Weights of a small spectrogram diffusion model: log mel input, width 192.
Rows from block 2 of a small spectrogram diffusion model, named by matrix and row number. Rows with one number belong to one neuron. Each number is 500 + 50 x the weight over its row's rms, rounded and kept within 0 to 999. All counts start at 0. Numbers have three digits each.
Before each neuron's rows are labels from the 100 clips, of 14848 (inputs lightly noised), where the neuron reaches its highest value: "top examples" is what is common among them; "lies over" is the class under the peak. Only what is clearly more common there than usual is listed. The data: single English nouns, adjectives and verbs, spoken by a formant synthesiser in many voices.
# fc1: MLP up (model.blocks.2.mlp.fc1.weight, 384x192), inputs 0-191
# fc2: MLP down (model.blocks.2.mlp.fc2.weight, 192x384, transposed), outputs 0-191

top examples: /t/; clipping; /p/
lies over: /t/
fc1.275:402563419523482539562518536486520469536528571506519525418492481497523385489529544586578488455470489445466562512491478471486422487509558494467551502509495451482598510419484493398500458566351466502468487603485400564515443483450519532553552547510495528516439587498490572382473577446494517477487623494520408515567585570527471513573471519518495511456509489555510486558536559518406506501547507572421543522457517542482525552461517365533494475427534501439520545480523430431503433494448464543532501517490468521482524481455445545484529527520417614484549655486470453537471539527395454442
fc2.275:467477548466471430422445528434542538505527532440507441580495578576522517508477489421494499517419464500431531494585542624428504580640506469454453537545444468410414555522533478522553497406543481494560534543526502377483534497533541485484540460490571528491531404467480492518467550472541494496492396508501550492543395474527523490349555538593577526493519352454530562489513500400544518467516467472496506512500531539453513539469435558508469544501580521552467466499473516454492573642437458493604508498509510436434535506503588499539464553509500499536465510429549499525512441447437572566

top examples: mains hum; thin (high-pass)
lies over: silence
fc1.354:494529490485469562607536491557496564448513507442430448451498509409532575500573527596531408498475511486533604525588451541562523431604476562427481598531527507489521463566502435454544581447627437423472382473437504568511540545412454459522494423515331489499482548537451454493505527480477534436533494509535520397481509558535428502559454481490454522526514480428527487580539546548489447463517501492534484539416491476518554403491532595438454482550499509439491550493463533466501479544514501539525468500579549470575425546473467498422540447547539460564471453491464492449445401500469599528
fc2.354:430389420417483473443510526478424419512475510507405508508583545563516424549452524454497490541622397506559428453545511473475453503517521421548460505469472544436501526485444503537523520508446474434542555441541510528510522507533446482542467549447565575530542483510507469413575535543503532558470570472458534507502589581555509426442558469625453540441472508536547599448558528477545499512477521503519599550622480564463565504511410471469515541506471471438512551498471559504559621480477599481498590439523455597483541477447536524500537563475530585503448524516426415525508589566500524575

top examples: /t/
lies over: /t/
fc1.232:556496505437414525536452527477513559484518549491494466472531471489464472493567501601492443514433522482496519475462481555407517515506511577546445495445505535486542590586504485508495532469447437503470374584449536503532405393537534448494557517515573464443436471511442565423505467472469402604535389563509527456456569574516528515536506485508397561531478521519497549445511561492534597510472468595478456550531480476468464431513532523538437576474622434502561487501423404599466494427389501446516488529530470405507562475438465395461481538499571464633501511476428498470541549503517481567
fc2.232:497456497480506460512434519437415406548509541580424485541495539473470515500447457605461512445503481462528543541428547500446543560521481444513496512532434559504493538498515443480496522533451494497534529485438514513557415568503511489512515474536561510477382530444448534573325458453565417569434459490567625470469524547489522550519481476474527591455517522546503519477485447525557525414462435540498525508492520522490448485457570492576459443586540505520537543459521378470588495444538577507550498501550593530449493462449497521533515547384497405450563561401492433519527671517478396493

top examples: /t/
lies over: /t/
fc1.73:472502410458517546503480515466552447415471455538443439520496548491519472531540550509677503511414464548542597487475475540524556466479519583499538489521527514573464481413494526572396514522500545459502523529508482479436518576432490512583532459449507445438551550492539513460545510568442488326565518374375461473595456460586422473555539559561599537439508427458494479524504383431455442482573433471463464555494557538525505566490487425492533461532523554512436549491510596506573484577523563490459513534468569499490491430476509476515480551528422541484481458505418492474522473489473552537
fc2.73:590495496441478444475502500531568498458519411544574515367510512492473430521497492488421561555510543488456468469488474403491444531538491536437505404517530540479679470462557484473535601454483480463559464526597450550508519449490501531536412534500448569530450533517503435414531545446419450513500472499484513538409493500476502545454461547498535457576519530508455470515448507488487440578534493486449503365434577523507424539592511500453530477455475519578402346534493487462391551526506513528566520492468565580492454530562503493596506564426502465511518567425588550500467425487488561454

top examples: /t/
lies over: /t/
fc1.323:527499559489514533575520548515423625544534500466446464560452638479521487498513613462511496525571648492540469492419433516511460421452462492549561413433545475528541478472474475590537509460504524428448481545522433494532474474437463564504493510449545545362499476451492492453600561543490542430569414491506477486573377414556525450517490520564524533561488510495557594541448471457476478472577502525468537427466532516550447518479515422453484487577458517434431561420506459533606376512506432486517504537551487444555554498510463515479565508520442548579521468589502543523484543557451516502
fc2.323:486538559548535503547559548463543434542569497549432516435419480404419397496545515521468547525501550503484510534532564494635559492557385464523478457426523519461501401553558531500506463474461569495594568489527506520494466476572583432500551549573428515528544376426487462551439472564549368545500489527498535532493498662517534537582513524525554500483498549466491398520531436525479584535464416519576519459509432471538536477495532539505541473540509501500581455538521477465530550503492417576502456453478481529503575517523518552462563601451464470419463506471508481492539405552566572430

top examples: /t/
lies over: /t/
fc1.362:487531517499445469506440534508536427495610548598448489500499498500537442499473573494525528497500591592580517426447479507512443497497490471564497469498447454429570503425434403561562497550523428514455573531535400485501498531514519600439411505374435525538396361510461549531516493452530476479471438561512520459668527494486484556507454513535567471568526507514488458495537414492421549542484489488422537488514461482552443548563544421497443517470502539506494581532442385463575452470500426490605495539549555478461509522560494436516505563558541413470496528490438450531570499494425417504
fc2.362:489404474541404471420605518443477467525421458372446459504444518533457485483446485466469454448541495462577503581504471450533427520527532474571451458461483469602514486386596478511534446471492491488480590481513513512451500438530482527434540429564541610516536584497440449499494507538459552488528480543466421599403556508550524529541398433498525556528456464478505506465486567522542458540540523519569481479414370491518515471552571423455513469486515456481580480493498602485504400561468478502475477577439493471599441556469501506503531501441475566503432575526531575508379488545417442506

top examples: mains hum
lies over: silence
fc1.322:461539520437447541486419513429511457440424509536524567437504485615528489445514479573512526500549494529455438520521548519546465517498595528490569463484372522476474571553539421419534567503441523512482540592529419519466455484487509439504466581431534474581514535451485522489582517549396463558472507561464558517463497654518590564457498490487469471494523441519491552569476546430541579446514488503527524523393525477484476518574463497560565560434409503494602443494506500489468536471447444498526436434553520512494476526443394508440568499511483417520518651510473494552435485490397393550
fc2.322:537525485481529459455415531513498411530464393556448494500532469477379564488571451516475589506482577536522457548458442459526466439451567510546502470518478456534468462528480579465445517558486500446493626457517477520577486501460390438533398475505448489448565493577471366597428443469547449466481554502470491451460455430463448569530601546517535568476550583481458460436478470488477501483432534476536427475507478493505496448473475441440443447550416531512478542418561450616564521592501491547504433523587478555536480524508469515482603576547532553502499488579434533504491603594521469527

top examples: mains hum
lies over: silence
fc1.189:476486483492484551563463548469525434511512465531603608436567522535503488499482463528535472530438401526362509529454503487527532524513451417459525521543464480496425532446613443398485427532477439466475520621454497510485425429410465524510508467514530544540509486508484523505497536456478469540573500578508463589511556594452555521496495492508483411485515515545532503545503571525439512592603588582493537499446464572450479516454506444569557574414508416514511483574516440406428484578477566468607442617470587502518491487396452506444462502499441467519541525470528552451525553548420546437
fc2.189:475507526497575430452502589509445500550503542547389512414513503468461542441558505592475525452393545412611408492464570595444538494504519427559521468577415505497437562583500525552523571543593463494464513451456499510458503517570548515525590546533429491561509505528531539491534409444537367497434526469569514428554453608520547586475521491525533607531580507474553529494596513477593515412444491483524462571557468507463530469440461490512459419484572517372553535452522509560524496501530490482470527556529488445511494556460463550490497588491583512466533558463486473516435523548491517445

top examples: mains hum
lies over: silence
fc1.283:513542481358535473505531465569529487524476393524518524495504533498507504532484457552452509506514501552544490486481475551534571470452480400484561462513525470558538535502504587552419451553520465529536509498532472521496541452517578456451535412560489454483432487444489563517529482536424424478583526502470502491454485410441543418396656588533503496534462452514572503436439515470471523568558424538593511571594426574473509478466453578566584526465507525560558416545394532478477480549469433515498567532404481518546506588432482423498520589534564502509467413491535545396542436554492593506
fc2.283:504479577516488602530471569514510516571575546421554472487523514553434449576486512544490452487514456481498520630554524409579561462564564472446528487497460507472578496519568495402480452506528571496471537487479504555514538454543432470403460539450515529417346510421524496556450490491447549430538544468497454523479462554541519564536461463473460623513543530458522463499478361503437462518466558445465488455588519476607534596459432479508514475538481551445484472496429429443504442479505468490483455553486538461547574483632476596559550446424485485417534479514455483481471527517605451568

top examples: mains hum
lies over: silence
fc1.273:525518511496570454488489461539488518485454505482500506589435541503477571525580482530470465456546483493490466445464584562544554495435461526438499469474473425461474533482510536535463514577514469562433549493435547480555572501540438499486497572522523504598465528479500483554488477390376486456599474476534529572455503493459577411532586593527476596545497442603514488371453533557441524570566482428514536464566530525614496472415424545475489506550443514459551444369420452506480497522437459488454455603416469540524542490488462572480488514555502520419528429625516581480538534478488597543
fc2.273:527410553513467454490524523489510603447552505513486485496583556493566509641487623548562526499524521421491574531495515480486458541490461439525372547582478531516472527474401507436620461474473566454467483583464606561486451523397528553552450522520607532430514501459572481504510431471556463498599541496494469471555472502488481396489439471524508505470533547486508460396496440572458470498445477474549546586460464539419469446449621407509507512474496553495488489440499470470515472503547431481527528575381477412492517482411526470503520426518476474538533513509528518458540446469427427399

top examples: /t/; /p/
lies over: /t/
fc1.3:399462566511580419459578482481619617590545498457505516489458469550544464382511491552543512500417505508441529534483480579473522471565435474494502578536528525493391544426577509480486533500452449445537477458408495510426565480447519595510540431485532514477498541514443563484458504430447535495548541531521508475494526376475462594470491439576538495528439488530638523597534564474500493503557536541558506414422466431564474461519466425469546499415530446514508439488546548432497439580476417552538459550472457471462553461519591514447497486490516543510556602467559469513525492490429575550
fc2.3:559513386527447538567495476441408448467519510556445528560512522522519539573521519552563511400596435495534523494443497441525462470456520500492554460492461505557545494479447454528413517531590472491476560493559590524581500588452479425465473556471409577553486477509573526483522484567585463521417548462480542521546527569520525502581566512446416487434489561418381488451548537518466467484473487538390489493574518559478429526452512521469499554548500564504448508494453460524479545465507548458472554463489555512587439577553370529550429470524505454527506392596443520528459427522637436460

top examples: mains hum
lies over: /t/
fc1.141:516469522488467519495486533515423556422495492530504565546457500436521513574393588616556459509536523563554508510457583414552507527524526521456406600474591483489528540555521455475523473448570452515453438549431535549437475462372469524516435512503458457549458466514478501610501428466493587513520550513606537482454530539511444498478551400575513483508442460402500490601478499474493466583502543468502458465583522486509496514482540627464476447542530527450444457525399518421438403505475547562421486464435559478470492465478575569477405548536516393454430532454493452437553443560475491504
fc2.141:502564536501458517482528452546597501546440561480554540470587475544563556484577438452419464437419414427424532499521458572479509553504444568538568443486382542497523502432521535498481625560469626522599574428489467493548513533537501491525585570515516564503505485561405436423476504498482460522512420482445477554442501443541516521540445517508510548548502471485471502417636543513514473541558400485498473570520530550472538528565459445525495517523521518559491577548492449533541589581489486516515516498591427603549422563562442428502544520494452515498524437514408525509517494461473537391

top examples: quiet level
lies over: silence
fc1.250:533445513539508501466569448518478406520572417463420487476476563626514524466407550572471373507519551501454481521408464541550505474520516488505538455513554597424526500489503479515517425489523476594448481516543471501466466436505533513478636509595479555486404465465537536500603505522569447520526503514492549549500449535503550523494541548565499551520506507556545499406487602518531515467519462429424516454477565489481388516501570485568449387487414489500546491491508442583517509546498429547535552479448509544482554438504519467449560534496537432541454446502525540450365552319514529442
fc2.250:534478504519479461524442472495547496546418482436573491450549522588498628524398505457527449471583573462497393510509525573518440460506478454518440428490534431436535494480486472513517471453508426504477521601581482449480418583424626509541457427532557500477425571472432536568480459518495434484557587546540463482438462521562444463509581572439481472535532500515457414425563489507520525477536452482535472510523545480509556421513565510493513478508446500505518496527444459517604422576573551513508596499406458497608434463505485447535514471502582551370425455497486564512497499486385424529

top examples: mains hum
lies over: silence
fc1.287:467450536493464544548532539470438522479475527527546443484486498487454492485506424480499524509455429477363445373455490443495452494456446473503486418488505542483440463524480498442440515448559548523529513469569545498563545601442559432496534475598534447507493554521604458535509477544474513429584425436509598431433480474495439420493568483540430461540530479529530526499470457552596475544360455490475561488530496522505567445567509549512527473496555503518519534530532530490576585645402438450575494539506546543590574598492499453463429511455535513420476571539462482593602430492490474418
fc2.287:489540448533488496369529551412460480528434507589478468467468449517501578467486463532539506550509437570456505464454543539541585465551564493478565416536526455540523504482576477515536496542547479495512544488574407441578497555493564476489497518560500523610531510561443496495464486496472511490436433482427512552497440559441494428494602518557409490539469604504495529527457674559376527442510482613491532498493519532542580532457444467568407512532584573444467542483540530439548483501461492511475469646487520461443536522514430482456481522464503457463475591499564476516418428476593483581